config.toml
encoder_isotropic = false
encoder_norm = "layernorm"
encoder_inner_norm = false
encoder_moe = "soft"
tokenizer = "word"
epochs = 74.2
lr_schedule = "cosine"
final_lr_fraction = 0.1
Rows from block 2 of the image encoder of a small image-text matching model, named by matrix and row number. Rows with one number belong to one neuron. Each number is 128 + 32 x the weight over its row's rms, rounded and kept within 0 to 255. All counts start at 0. Numbers have three digits each. After the name is the row's rms in percent of the matrix's.
After each neuron's rows are labels from the 100 images, of 14848, where the neuron reaches its largest size: "strongest on" is what is common among them. Only what is clearly more common there than usual is listed. The data: rendered roads seen from a driver's seat, with toy cars, trees and houses. In brackets: how many of the 100.
# gate: MLP gate (encoder.blocks.2.mlp.gate.weight, 256x96), inputs 0-95
# fc1: MLP up (encoder.blocks.2.mlp.fc1.weight, 256x96), inputs 0-95
# fc2: MLP down (encoder.blocks.2.mlp.fc2.weight, 96x256, transposed), outputs 0-95

gate.234 103:157147141107115121178121102130121157079147117128159096195138163088118141118159081093123084074089169166119076132130114102140169142154121096121096153115124148104123078160128089167082138090128123130088112141146087089085099100190194135132045100140183174073165138071169098127151088151088126115
fc1.234 102:133162149101151105075075158119094169118130123119174086114144136113166168117121136149109064161151146102120091117088084144183153064104101108174090122139175133101115147145114101106157080125135146099160079069205143100094138093117118198165140106151191175129127182094126175129119082149172131105
fc2.234 098:153103160094169061149129122152197109139187077173108102123134151113105135101169106086219147161112140170119098099146145175090151112126090113098059154133177167185135155111157142118157126147136126118137109116119089107101115069123097090171177165116120133080127149088158153064118106138120097181
strongest on: tree (94)

gate.85 092:128112069122139152128145173117163175145140146114143134188175111143167193146152114147060134149156037100120158100101135157098150111131094143106143187100142118111145107144109126070161176178114203146130130182076140097163056121119149125124044112141148134159140117122083114143107148128165092096
fc1.85 094:164116185152109187130052143064151152099179122086128158156118155067133149146102146148102120123074145150167116156130092076100137061092122160173162169165108100123139177177141146145123124122148148129122111172181157101175152126154144150148173075147083112073109074116119147110127167144160168088
fc2.85 109:209090106127150126072123143071120125095103124105112138116150150132123051097175117094123123115194128082116112104132165118211099138091082111150142144150149151153141136159179088132123112166119121142115119169096115087067144078118153131086129150153062169080073141099096148181110173126186135115
strongest on: house (70)

gate.124 102:158153094170091115160125188146135148125098122078157127104154158138199203191124110100106086129120169086091080157079148169133191124145110072084160147107104158145096097098155111113082156095126104150108121128106131144134181177093109160138159144142168083090090162114068128139088151082102118123
fc1.124 090:148087161098187142093113146181166115143138171177092176165087105154114051126100107113158072142104136124150154164095051139124128146098108107132166103080136109088116101133143120192158044117143173163110149171120159151157151124119100114107091111192111171162162115153169133148160167117107106100
fc2.124 098:171131100160114139129105167122164139097202103099085114155108147130122117166166177092114139114097146115110102194144099079138099118159142119200092126135170109171177084199127171118160121122114142101168076076136123132134146145052118145104107180144153162093105169127091161123151082189168095157
strongest on: truck (90); vehicles: two (72)

gate.180 113:137123165122106155106116196166157067142104065136098084126120122108125070178120115128147144153159115170167129161152084119133125139119129077092157174147137151127082083103118183159100160123097093174054163144148162062200126123100135094111104076117087095141158135076172120176146155137089118114
fc1.180 115:102125172147072091116121117121161133134129140108170094087167118128107119102154178127155175124092146148069156105192107188121073183145159134096153143207162130084164123124144186176104120116117143176071135148095125157100069119118091063111093082064128083112126127135162147121119113134080160129
fc2.180 115:153080149086161113122182138097125112079132116155170071087187173171146129119109124138154107135138165045149155094132120131085154142166133152180116115143071150121108155130111183158114141087153139127126124137094163160162081153201137080180180123107154058123123111128196084093104124123086143135
strongest on: truck (89)

gate.201 096:110149146086129048121122118157125076145134170177162119137093137130094099081142089117095110145174144132141129127088096104116078098092135108125115139151079090152150074144103126130112137174146187128085080193170101125171156180147187189174114111069158170150131127154103064119080084129120109106
fc1.201 091:158203080116169122140152168136178118114132156069142122070096106132105129155128080085095165117165116129146144096140121089144172153117107105133146132145070167144170100150102112136118188136152101126178087144086170077158151110133179168111143097100171170187091144102145070078120119110185154075
fc2.201 085:109153146130127152123079111154164118133118095124183165137096182122148079147110170130134174095113102192120159132198135149086151148159113073105124119152113072140097165163153160198109063149129113166092166154144154146146099151077098111078074139126143143093180133106074070073102167154118118100
strongest on: snowy verge (61)

gate.230 106:125101180147123164161113112100133165125129129164119182160147125058185106131162107135117146145096076145156106136115139064195106126107219107104134102086138157185138097104103142136143127149085117154125173115161063109152075181121117108128142164059163164079158067098160160099123147158123109120
fc1.230 097:114108072164159156087144169149098215126105143170144137150109107144147167183138107146123125080068120167150104143163116086088165091138186134106153089070204127102119066078168117152159132134131141143140079114133115097103138153134154126139097106119133111148079170129077146095196150165124073117
fc2.230 109:136167064162105114188107136175112110175158118163137179158084135139118132120176096118141153174108083143071112186137149199115122164123136067114108144091157145158088159085146078149168155192145139178189113106111111141110138117097108130105096128156125159134137098075081119095093083138115074093
strongest on: tree (60)

gate.158 110:104088143126142122074184148115071073098141123094103112131097104125110195189185085088158166149135151096119138125121134148093098190162161133084174107146138119097111149096160156163111143148129151120177125131069109079135160173097118139130032160114139104130166113108121159137074082119155131190
fc1.158 106:103121152131081171158155135136068216169131102128133129113100081083110155114095170098166166093098100123122194072136147155182181148120123102144077114094092126103145137135151118108107089073080110089130102099124127169093179112141124162140173123079133142128139137081123178176111158061088152156
fc2.158 121:101110079137069086082103173109118115171174150129168108116105126145148062167119204114089092123104096125118088124147178104137180144109144119125203159069191146126117181127108101140113147121162135135139132188106165092117170181151152173143112071153111140129173110136120180126076157145107111094
strongest on: pine (76)

gate.34 090:124159133135170100089089173144132108094080069143098116170133103072164179125175118142162120063138097132123086159116112114090175116159147149127114150155163075080161136155123081110173089148113072143135166154096123073167086168189077127107107083143146094129148106152114107183136174082127082137
fc1.34 097:133151138195156107127151138186092106117097058124134134109155101121161134075178133093145059174119090094099081179152093147132148119130099165137112115093104120136141172090153133174174116127097068092120088188162104114122152141028120104157117126151198115155167138080109090128156115126148127145
fc2.34 094:148189175115127175116143131134116144076105147153070141156088149181113218107161162163151180099091162127129153140167125064109165131124146156167094119091116043047134131134101149126126166089153126125124093155184135116088089128148109110126162138102163101108140143159177106136111148063151116156
strongest on: sandy verge (69)

gate.198 102:110150171111161160166104131166110116087118100112147115109150147137163150173121160156123107116165129161057117153070126136131132142091138124085109139130192114179121101045099119093088146075189120067113164052131143085118168083119150098132188095086068111140143145143134088159154141183124152099
fc1.198 103:110132168086130115108129132106100126095171207100094117101141101092114075158179108120113119077153103062137120113176099143132131111097176115160207136086106079141098099137105132117169107174109132111142074171170135166119172148151151154166130159124140056094152128156170147134190082065104100138
fc2.198 123:160138128119152154160138098134136154105161083077090132176117161096102119146091219097062113110099161140081149129110155066131108140146145132178075091101168107147110076163103149095167156132130103120115059095158146179145118140094129199107145168149128134143122102111116150121191091092170095186
strongest on: barrel (73)

gate.44 104:107097055135141193119110131162167097112143121166134139071101135094070078103113152146074167198151150143101122134099140107117055123147167128069149133151144091127101082113168080095186138131167100095106156078106173131135151174116119178159094139155139174157158142164158113129152166114176159135
fc1.44 101:172136083164096144090140154161111157119110157143122115109127115152183188165158117126076134046175125098113072151182125154138122093097142068177164085121150122117143114107124110169138098167078161162063158101112158103135121153105102099104153089087130066182099148130085085112078123093134085107
fc2.44 102:109115167164094131167145123191086166117105134123093077127169125150136184068094131135118104137147119106129170143139209147156109117127120109151090143111111060187132122105083060172123073124135102195078142107101139128143105133093125126109143081177199125092156105122153122083086114145066170115
strongest on: dashed white line (61); vehicles: zero (46)

gate.64 097:164138177124147163126113124136114112164154117118184131117102168139119115087147155091145115128170165081103104084193123080177143188131108119097112104098166119160129134171152100126156138065097088184156109114122120059195196133083116145093113089132178077106133097162123092080159129105137174077
fc1.64 100:085105155096150093163095085121207098160133098156170115170122121183203176166153131093155113124112095159130092118116060123085146084085124118131104113114114128166076127085173135165129129128162090136096162082101117094090103128081113152155110134122085194180103112145174104178142102145092118094
fc2.64 100:165160124117084164174142102100150088091147122171125109143145070074079110166082165164109151099152142164166158131126112126147111151135148134213113102118175139115179084185068093097132126113123163104075143072146126167114180125154152161093082131099172179114136142179067115115117094154161145143
strongest on: sandy verge (78); straight (60)

gate.236 106:129131088134131121145120112165096123165206134131154175098123159124048064057124088146122131141162121144089083061117181122113130099168114156154190123078117150123123123140055130105124098131129101121207131092103121153114151168131165118161181120110150129110141087150086135040124123157163147120
fc1.236 105:088134089140119112136140177141100169097104101091115123091186091120112181133089157090129061185189093130108144159151126115176210178103099168173091110131154168121154117059111144102122171084161152056161104116126088167132096124116151159172118090163112134157107102132091151154118099121108151149
fc2.236 109:100132138114127077092098142149145131095175104144157113110160127108139089112045175069144113195137102160138152153154160137162111115124121116123122190168101183201132151104150204129133066140058109189115148132095158109165123084157094130115136156086146154090105123121110115093080113186091123115
strongest on: bends left (82)

gate.142 109:085089102166138175085143137171108131098129103132141089200107113095145134085147126224139150091188072086175121140132146101132115098100085162125148148105088114121111157141138130119138123160142165214151129170142102165125102057139112129126096151157139145119152145166133101176087120160178074071
fc1.142 100:138104161195105108078091085141083167117136066119112133152127153144129081070167148151120141168165078085191138073156095138184164144109182154148155107155121163095157088106109146148155121133116161148165172127083113083116085135080121099131121086153168137156161093132161122115092064166146169165
fc2.142 097:124071121178166083109165186156160121084192126134111092161123141191111080145157163117098163191062070083095163150069109082121093085147122152097181158142165154128166152098128162134106181118144126102121106129122127137144085158146100138170077157113104134129133157076145144141152113183129101141
strongest on: house (60)

gate.100 113:149190184107098088168093168198090143114119120084096108149165122048179144101098141103068142191082146137138143155118112108132158116157076148064099135121099155139088126089160106153138141125085145094153091179167100140108146184140180139124179169124175130106158140077146142151150124104111138127
fc1.100 111:059165129075144169116109125090116170155109101135151125121205097179125150179131149181187095126141160073151111159159126135109200172168108118088172054090121094167109107173108173131135104136119190132112144106136160155111123154130138161140109123131158131088132118155102119112164139073081096187
fc2.100 107:090136108049136083113195126123112100158124184151115132128133175132129101128114165093120094169073102070143148127057151149157156097109151139142155158163095165074116124153144111077133181135157099128146091147083117129177092173105159140205175109166161117110126153127109102185130099128109112055
strongest on: dusk (95); pine (59)

gate.135 099:105087133148105143107081185103148098099143131134127179125110086144143139099121150102157152134121117165149080136159122173169196136071154185154094161178165188149084195126101152166152161136184120118058100112156100115134092113164113095159070056090086133094148101162135158106127112156107116124
fc1.135 098:178155148148114159145105124150099061079099131119092105143081120124062134112122103170135131117106078194106105111169067106140159182149102103154136168176155125135098095076154124140173150131074097067107159067178158087103104129104121119165111125147106153178153102132132132116183089091113063146
fc2.135 091:094122167017157125137127125164168078173134154156166110090131104162136129107137117135182140159141128047137107084123103195158156125164093165109141128150095155100104172123108132147069162103190182088149159167117166092141091140123099116157131121151148090182098135120151090100114178163107151133
strongest on: truck (89)

gate.51 088:127145113125056134126117102175101103130161202162175108089176081179150154158170066093132143081164133129100160202180147142191104108132135148073127160166146132162116144137121091090181136114133116114071067144099149167149139146158144164112092127167082147177146092131091133123129108154149101117
fc1.51 094:120099084127176139101085106054108146108200115129131159081169107105128054124142166179160157181163149147148134078170153095153136160196094108181116097097110098134093106168114096130118151095128126113143072148093148082135138097126082088095118150138080096131116112155148145169133182092078138156
fc2.51 102:145157095118181086098161165147042172167069092139202122132095162167096152119143074163156171146120112140067177093129126093116110168156137123094130128131179154128177142127105104125165143139150079126147138119099098190103144165125124129164171136132089078151065123140141063099134080111153123126
strongest on: pine (90)

gate.73 103:099086097110103069156124122073099136066127162067154127168117157103118066170065103137095131113123086153122108153138130101101121113108137149123107074151071081070118167155110116134091143174140112190152097128146089132167094157151187136093072134119129116146147122081128045121166086171118108103
fc1.73 096:085115084140122136161133072111137187091168086093083096133128115086158089135096142138105124142138173156135073117149169113146117121102194136091138165166096112132146128148122163097145176180179059084134140174111093131118097137162176100093091108169164135140133165074157072096167127114186150073
fc2.73 101:177132119065096127147064140104162141110138158126126126130083146169180143160131169154098114111145096153163179108161128117164143153075136104176169091097166139160112158106084109106093122188184127145141102134162166109098161099083187189075082086124119150127176156134096153187084153175110118122
strongest on: pine (97)

gate.243 118:114075142129127174105087139146090105154152116153127120195069134108146079118121112162155200147105140102145101082061117085155171092125123136132145109124106142063086175156127111137134118160073170183096098182082158157142160099166150110061067097150131136137146129056130110131123107168107157103
fc1.243 102:190142200160107105120152162112131095175142088107072154185083145121134100060100115191141134148086087104144136162161148077095142124151164089113130085148117174157102076125115112163129102160134209168112119178131214124170121117110124141125113113093104135168114126085130115121154125083171100118
fc2.243 107:108112144134166131074155192156117120054144132116134098136118116163170127093132113186110138106117104057143158075148112080121100100157099113113125134108090145160170167090190121166115177164131115162115139198078087128096166095147129135152130083170113089145123188113160086152184148199094125128
strongest on: house (77)

gate.245 089:106124156125097190131159115148140158137137154113159108136092146172149115139155158093162040120080184093126075120096172173135146100141111153102110097101175115081165174181102175109101027144166168130145139098137072132136158140073150170103141111113126091156086135146153109073135119163126089128
fc1.245 096:155124104118146091124170085143122143087125103200092139098065120075113119091143137148065082127078158105143091122167155088079123180075109192155147099106078107111136150151136113107128100118169105110140109122106088144149094158156185088117108088141122198169160110113087136106153198178093148129
fc2.245 084:106217102097098083142081144140142144152142084132091155113141141066105148084091108086081181103108113179099136104090178173075132111163157166104133163116152104129137075145117100123166132130138111142164141184177109139116101130059092114155157126097148143178056143177141125140178103110100149159
strongest on: sandy verge (80)

gate.26 102:154156130115165089094125150120158119142179138081115138192121154141088120120150140141169122144187147041139123136077192110104128064124152175099074108141176146085145148068084183070123102138171142079120058188152111133156120124115089167103150124148119126147140121137093093114163130091156099104
fc1.26 101:158136115139129097154103106185109127112117161107170123089072135175202086150129086079091106148133146119087123091152116113132180105126101144118190171125172109095137077111099063136148169083103115143155100083120088163135133076156154186130072118133117151140074161130123122123089071150119123214
fc2.26 100:154131153144100130117126154140160093108184086120125126128168130062135091159128159133147106082158131144150098118129124163135123096193121124090126148199051179100095153162210136137143078141110092136112206124089148159131097106173120123139114138094094147091129180211110134126105146176059117129
strongest on: vehicles: zero (45)

gate.181 097:102132139142094133045101107129160117157104057125108084173110135113152100072137120110131151075224094139129170098127128135124108186132130082060131100106126094125156091083118108103154147118128145059153209152096152154125087150087146139127081108137178106097144150188147101114093118131088120134
fc1.181 101:126113107110154139111067097105118198136131135094140101135152150109122084132131114162132126173125154101159168100127168123086106154127069111110120104130090074166152102105158124144097161088142197124132072179102091084161087164130143111169059119108172181044159147125177071134118088151143127073
fc2.181 096:131203130138121164111129150124098093121148110091158129165071101123071097133143142167122132178074082090117153161068102129076120075188164122114117137098096143050143098133139132189114194078147120060127118106119112117160166115106150103158077094104134106148110175127086107150182135170154114138
strongest on: house (73)

gate.88 098:145094097146076150083046123115107123134104103157137148153138142098083098144110131149201125084087149092081163125162184111078172123137174077125124104121149142130155136125129114097105121068134100153157180148075109097106163177135114116068057130122121126195113169117147099188152119153119122191
fc1.88 104:105151153116131182110161095123131173074117076141110160131078111114100093141132147093139143108108165093109171108099106103123140165062126102137159144082071127119122149102080095077190148128120152132164097135118104123119155160196134117140151169103142112033211137170190140119142203136138144147
fc2.88 097:114105096128118126129050136116143123143163158100127208116162122071195087142069150132124051070158115125135077114079133174125137131159146137131146146151128103110073147120135106063118146110089149174099117135077153089137134158157119146114078131134075190150109096103087178173128137155187104125
strongest on: pine (79)

gate.165 091:057130114131161147114093145168119162084119105146154118142118145105158143151189193158140148114164147095176171150181136170161069121071153045160130179047163119140128079110117095108137071124100130118166168143131143119103123159110116127116059122127125153169083105130119195099119128136087103141
fc1.165 094:132087146125129097134162183149140099119087082112178188119115149140133166100111091167162077109152141062083076173184110148097153156190155099181169100176131178132161149085091084149131107130144126144074099096097098094109124157161114119131099130107152063139116102118064166108145124142130075152
fc2.165 088:135079099112133072120116126149180096093144164122104088165146120191124178087133134103166147145107101118146190103182113162160097212109108168099125127136064122194127197100129137121074131086127136153150141121109140047093119092121135107105154146180091105101114146120150175125098151115084096171
strongest on: vehicles: zero (30)

gate.170 101:081139115142059122162132168133086161185122146090183128066165167120147091163107113116091143164175161087176127170141161148170183148158158167089118099115115157155143117094129163082081108075107085119161065127135186172151132107132111119160116095127186136148161137162143108110072132118128183138
fc1.170 094:116085135078126096137102081106104130129119179176082200127136112170123133114146160102120123121118126206165169101174171169140106120162138188167118093133186181102104120166069119127175097120095089157113157131123100129118088142096155127105081142063086158155101103181155082158136100167165149142
fc2.170 095:182144127131122110143114152156130175077169075090084180144122155107111111097120139081107160146097157166068102150130147073189140100136119090124098104170179167157103121187148109088157120163116114172112116115130128211141098112092130102083152157126088192145149152106095126162154043132142095112
strongest on: dusk (67)

gate.86 091:116111127089089173092167160121099122131160113077150075132124141107098185143193098104106163119141121123137142113148150081128160130180199113122159173118198086091107148100142122108067078121115100160137092084097106077090139126167092099140157091098154097105091072196072115088093108143132133114
fc1.86 101:114118153167145096164066092108131086142102079117061173107143141097073097093089129168101077201087134168118108138119091165167101134130144134130113074124070169173144144115163138164171171172156102163134170160127130181100115181098086103141076093092133109134145139071180121128130146146108120137
fc2.86 095:149124137098148129142120055135065184199111097186131144149113098153067153115142050129152162164095169169098207138137152136066115165128078156087126142146181100160142127108158142154141153163155131112140145143137102174084155149123064131167128130145139114124104104135171102091171086126149093161
strongest on: truck (95)

gate.197 093:156081137089138190095137096167148105147093121084138090181118126105158170105136135152088134165132042124136109133106141142154110098050119122072146174086146104111071076104126116120108089145087157169113130079169159151152121180163194133082145154086157158166181131121116161138112097127141079155
fc1.197 089:064153208177131158087108145149134101099109103065092099120082126141172121180069134106096117133060173084120115178117135101101134132056093131089192111123156134146178127109142144172147070157101112115175156145144122098186106161132112098114110099131142122131087151136095118139079064125140134148
fc2.197 086:166120106156158094128104143131164075122149196127177160150100184139131102132112099080137113105088139089098070086119181078132194139124181140099188178115095171131145137086164105121100118151093120192126076142107116171107113112103128112104178129119050139111099115109092164116089125191160135129
strongest on: dusk (71); bends right (60)

gate.247 098:180125146166132103167166166099081149157182115162067141177120153060137148078101089133090134158097082151127151134139182097157149131075182077092138134142125140125152121113116064143156088117100150212119086144148129179121106119095127154159081101103119108126101113115122106109215105145164152149
fc1.247 094:153175203115121135108116181176118085124169109117065158137144126137132093105136135194147111116149186136106104103172061116112176139121138080091135102147147120107064134123109152172107126102168149147091109086117075095165101151140139144072103102104164079168146077124147106089076142071075099146
fc2.247 104:057141121154151130082149086132113167146100091131123141079129201144097155095147152098173129168099140149164135142142116133072089115126107111075117173210094127087106086152120200150146159114155116138116132174149152171135152144122090087126150092139071055152088180163172079100103129105106134128
strongest on: dusk (66)

gate.228 117:163161117106123112089079133123164100152137147152135175161092128147147132047161087108132153164086141146127158189149160116154112083134113144095127154123112175050085175148100144111142141116201121217075111209098116121148120105163154113111083112175117137108126105113130134129171146089161123070
fc1.228 108:102088096141120115130132123063103189140135192098188095144091126151110111140127146082054075116133152174138154159152156122087108139095142188149123218133137130092176158099122078080185100169165127110106121099105047102109150122173143103121134129142110101109148128143104059105137125143118136088
fc2.228 110:159096118088097117128145139094160093087141134095090165097144098074175118128057195085121097086174135115129063149105127159158178132150187108149148117158090147145101103181171145119096135135099109118079106116156170113144121126088169202074132164081091157107106118148085149154087137152172094141
strongest on: pine (97)

gate.199 100:082098104126095147100079131113138152089141127153186162089153153146109102151155154099149129056188156089088119066169132130162094156165082093171116138128101154104122155081079092108186187166207106095147121147153113166113156099100125071075125112106102148089120177128114134134166151134142123090
fc1.199 095:099153128150092111077128133194127145149169127106169097117113101146128103184086125082125100154138098120112126188117108094164144170147158100089103123138124086135156059145136101118123184074152097108136093075111103131172156099131104134225160092074160096180123094099114171148091109066105136167
fc2.199 097:107085159113191143113177121157128170116107130165110098170154138127175115118117084107103123078095151115100189055112096155107124135175094159175139161162114107176142110136133095097147106155103159090054138211053133168111123124138077106161169125108136116175157082127145070119142098124120122087
strongest on: dusk (61)

gate.193 089:181188143141097155072119147144131157187133090141104168155138086144180068136116115145180134115065108132153181093118168164080123159095156108106118129111164114091160127113127184170149086124108159084123115104136152083115111099053145135077081139156100115153083121178152087148063106140152095111
fc1.193 087:191097091108171126103116093102132150117177169145155186095103084063126122094091128134115102125167113078095142121198121166111192174084094136147150111161121119077184160143096090174185123132137100124105091099131116133088058125113130079123136164082123117127163111126066129118111148171119178159
fc2.193 084:094140142162123166173079080134100099132132115182118125073142126125199151144157118156141121086183121183165135121169124185117181107132142182104129149139143079138087162138143106098137082097118170121154116172198105136078109131114136129076123076148069078126144076145181122114106176086122158079
strongest on: tree (81)

gate.176 102:089128166078124132162170124181137133120178091110071083142099157128123191125113176135146150131051139090113143141067091144126191130087137115078111089158101151116159125085144164116106098162167098126181148144167100142104101162153128103137092176206149114124154120118101190087121130171102162087
fc1.176 104:079127186146110104128164084093138172129134110171139159051118162137049150158098138163128148132160128133135121178151162081119200139140142104173133127114107145126175062107115129167165129080096166088114152143160137106121128096096088097143145173147079111126070127153087124193105128151061174138
fc2.176 107:056156130082132146134129101102149101120107103164134135072180070106146115128132135180154140163135083107194130130171110145077145130095084190128115082127119175120096173156124105115126117096160169061106192142136122098085111181187174122113151110104145120156135103109172138112099153118077192079
strongest on: vehicles: zero (30)

gate.62 107:099132089155118117092177140177151120094120146140157132138163166136185132142156144068134103140153110122085107157118121147103075125091116073165124144172138146108159156131123069088117087147108158129023163158078162130086162127148088083101085062138120150074181090152124167127157080106129152169
fc1.62 109:088148091134118060124149155109109122107115157138114087161172091147118143136118125147107150094141192116104119102170090167101129185118127170179106086151168080160086087151150127095122165149160145135140071138158147104082081139170166098129095166208122126062114109087086095116132163118049162112
fc2.62 116:159161122190166174146084125190089178144094093140086152136112120160106149142137133130088181116096129173069168182145114148086141151082148067067096131120165115159146074124132093110176124149110113122185113077172091176127168113070101141084121120130092147120116104132089141118171084114151088124
strongest on: tree (64)

gate.82 106:114140097142099171181073113155096144091128096148166138083123094186163151172128163144114124038183168086122092147145101136124159127135172156117092128085164108114111086099147133144146068097185118117130165059133116098147121140123038127074151110133111094116136138119148117149195141132076129170
fc1.82 110:145132161126145203116056142141115133127157128080170109149157075108112125082197159118085105105136118113126143127158084148204165117090106170169117126110109078150041159124181147104136106135159092175191051152124165164123145102116099125160173147146127129124112108156098092105136134087099136161
fc2.82 110:096148132134115207078149137131178106121156172101113144128114154127125134179083193190066152126103123112110124156070114075150124113144208139148162092113113107062174087167167133189105158089157124089119100086164134160164099160103166128124113127167116121146140180122144095166130135087161101102
strongest on: barrel (82)

gate.95 113:133105171119123143071123119106131062137128083163165178122109088145135149130119102128081145140148116178088140177171113131227105171057205113160091091127149173111077150150120088127134097077089058135101183099145127141142168098125134130120101091135136139079165077164143106128144125135105121118
fc1.95 102:117116161130112169166169154097094141094136056078109128124143082118179157131038137108126152183149110079100092140093127116128157118094077130107158116074098121110136065131168118139097204113139129146202103156199119146135129150157094128178110140109149145098110153080106155155159181151116149093
fc2.95 108:129146075169155113157110112137163151141116088112097152140112144114083181090137096091137134206072135185113137173101140104112114199148129100103098176146146113158131111175184116130175120126141073073141103075113072173109151138090069144114106171148100138128131178140072117144190103109174114158
strongest on: truck (96); vehicles: two (67)

gate.159 098:153109096096092153155148103127100132115140114184171143162058137079090138128106111177132142141099083118159140106094163082167137129104163153169097141139136094057120200166098118154088140136127102173136113116129117113096115103185182181167136166139109186190125119156156061140189104117154111079
fc1.159 092:113111145115141091130087132095193111136183115142142144111148077105123123148168144100102062129108131149072102121096095173121110120135123155192192181126184170129089088093093106121191186149141175073148153105118117119091176097202095139167126137161167109105111160117130195110113167127093134113
fc2.159 090:159131100169131159150139122120145115142142125185151170090111115167054127123142128099119138119085166149080092195168118131136186133164092149140121155163107169119124155107094173151109104104169143126171109137178118079161141153153110130090158066104083100099122125126125094100090112154096110000
strongest on: pine (58)

gate.255 098:070161113126121171131203182105145104093124113168100112092157093111102079153127115118099166092141148129076104142106106156082106197194163086081065121164128143093147149075175152145159126184101147163127106120179112129138158102137182088115138151144104124173163178178126096135108124110113131175
fc1.255 098:172183162104143096164089208125125084147139168152119148102146128145153079147205153107108135080157158163158119114166097185116132095065093107147123111115165124135132111128164132146140169099126158102163124125138120089085199114069113137114154088078143087172083168120094082140189151137152091154
fc2.255 089:179089140083127134143144144114097108080105163165175137147105206104108094092144093126138155141128122099131105150107168133179114142130170140182110147183069099079118117110141121142095166159079145195099111130063135122190092113148089074096126175142161086157074100111172091120120110140064122107
strongest on: truck (94)

gate.211 088:130152149111153161125101139190104159155122112137112115152164110075065111129097163123115111130097194142108103173073124107139139089131151087076141149096127180095137156108099082097110182082071168112136150178191122216114104168152150170121098175150153149105095099097102157168172113107158110154
fc1.211 087:083080096072132144121084142129153100155109193077142159101135142081192180101088111092165184116139090094093081159115181063142136068161139135136148146103095116105148146078099145114097108119150088194142109105143102100084129163131096122185135176165131140146109139145131112080182163104124146110
fc2.211 077:093072062127084169094125078139093102124143130114144103191196115113102125122085135156136142049127142144128141055178115160096115150136091145160128139175062145112101129091130189140165143118133120187102130111121096096154139150157135154167154151112118084182099147098155106095136175110096147201
strongest on: bends left (64)

gate.241 112:120138078123165140115071170125119153115074094188176103153122130134157137089102137184135123131106085111131093103089128076033168111155119163167119072105138102097185170126143140082173147143182112120105122088104096108088127104138123115146160129122070085180174162157076136112125174130110078148
fc1.241 106:075092111154148121171160131141142136087173129136127088138109120154089131084089162123152067092147156120184167142164183113118113129129145119158120145080144084152083075209191122108099076104072152053125149093158126112106098133077146174152158101190139171150145124125181130105100167119125124146
fc2.241 101:070149151106104065166095110128122164161132104150165098132126105165153114105107095117127187195096083171115178139143168172083112154106086119093091067089176119144114159167103107163124182119114113158141163137151072079153169151084119143153132110166131097176162120088155097085096135145065106108
strongest on: truck (85); vehicles: two (73)

gate.117 100:089124085110086122175134165155092104107171093092143154159154182090121058138163180122092143166108087141142126115172166149129132083120164120110121194106107138135139101087126128162167163117131077094137161140127112203095170205081113119173122115143202115135129116109154148110097052122169124130
fc1.117 094:113078070110139114200147175080150165124158198160140137096163071096158138140171156179145165132086100166133095098116130166104179157122183167108111115145148138147164151108116132151090078119162134137074109071144143109101070091136141096150088121155122091128120098118120080138147172154077183095
fc2.117 094:144134114168147090114186136116080143116085179122125127172096121138129153196079100080093110089120155154087135167077168151146136170145125108105137136138092148151114126080185116132112149159137084220108085150090089112096173102098160143071170169174149114100168116089120151145145077099094100090
strongest on: vehicles: zero (39)

gate.25 099:131085105167109092152175100158138106148121164151153168119099156103093078121155158113077118079152155113134156073168158191070066124139100146164065127145108178122142137110127113087158161172140169068072118150121178083132140072138117102119125169103158144161124147125182080166117149148117082086
fc1.25 094:150194104161134138084130126123148135117122135154079094099165088140164137052111120090130158112086154163105135157103090047160149103087137100102104158140139146119085161155135104151098151118109158202152162051139075163132169146130100131149149154148083111110107115174063175099161123076118183130
fc2.25 088:152169167125159203155176168123095107151118153153131110160081063110124122115135169108124129078174091135108121085178136126200073090161094142144128130155087078104195127165128034120081120174085145136060165132106123137097109103134099172129137139106097106126131121148132114151173150146167116123
strongest on: dashed white line (76)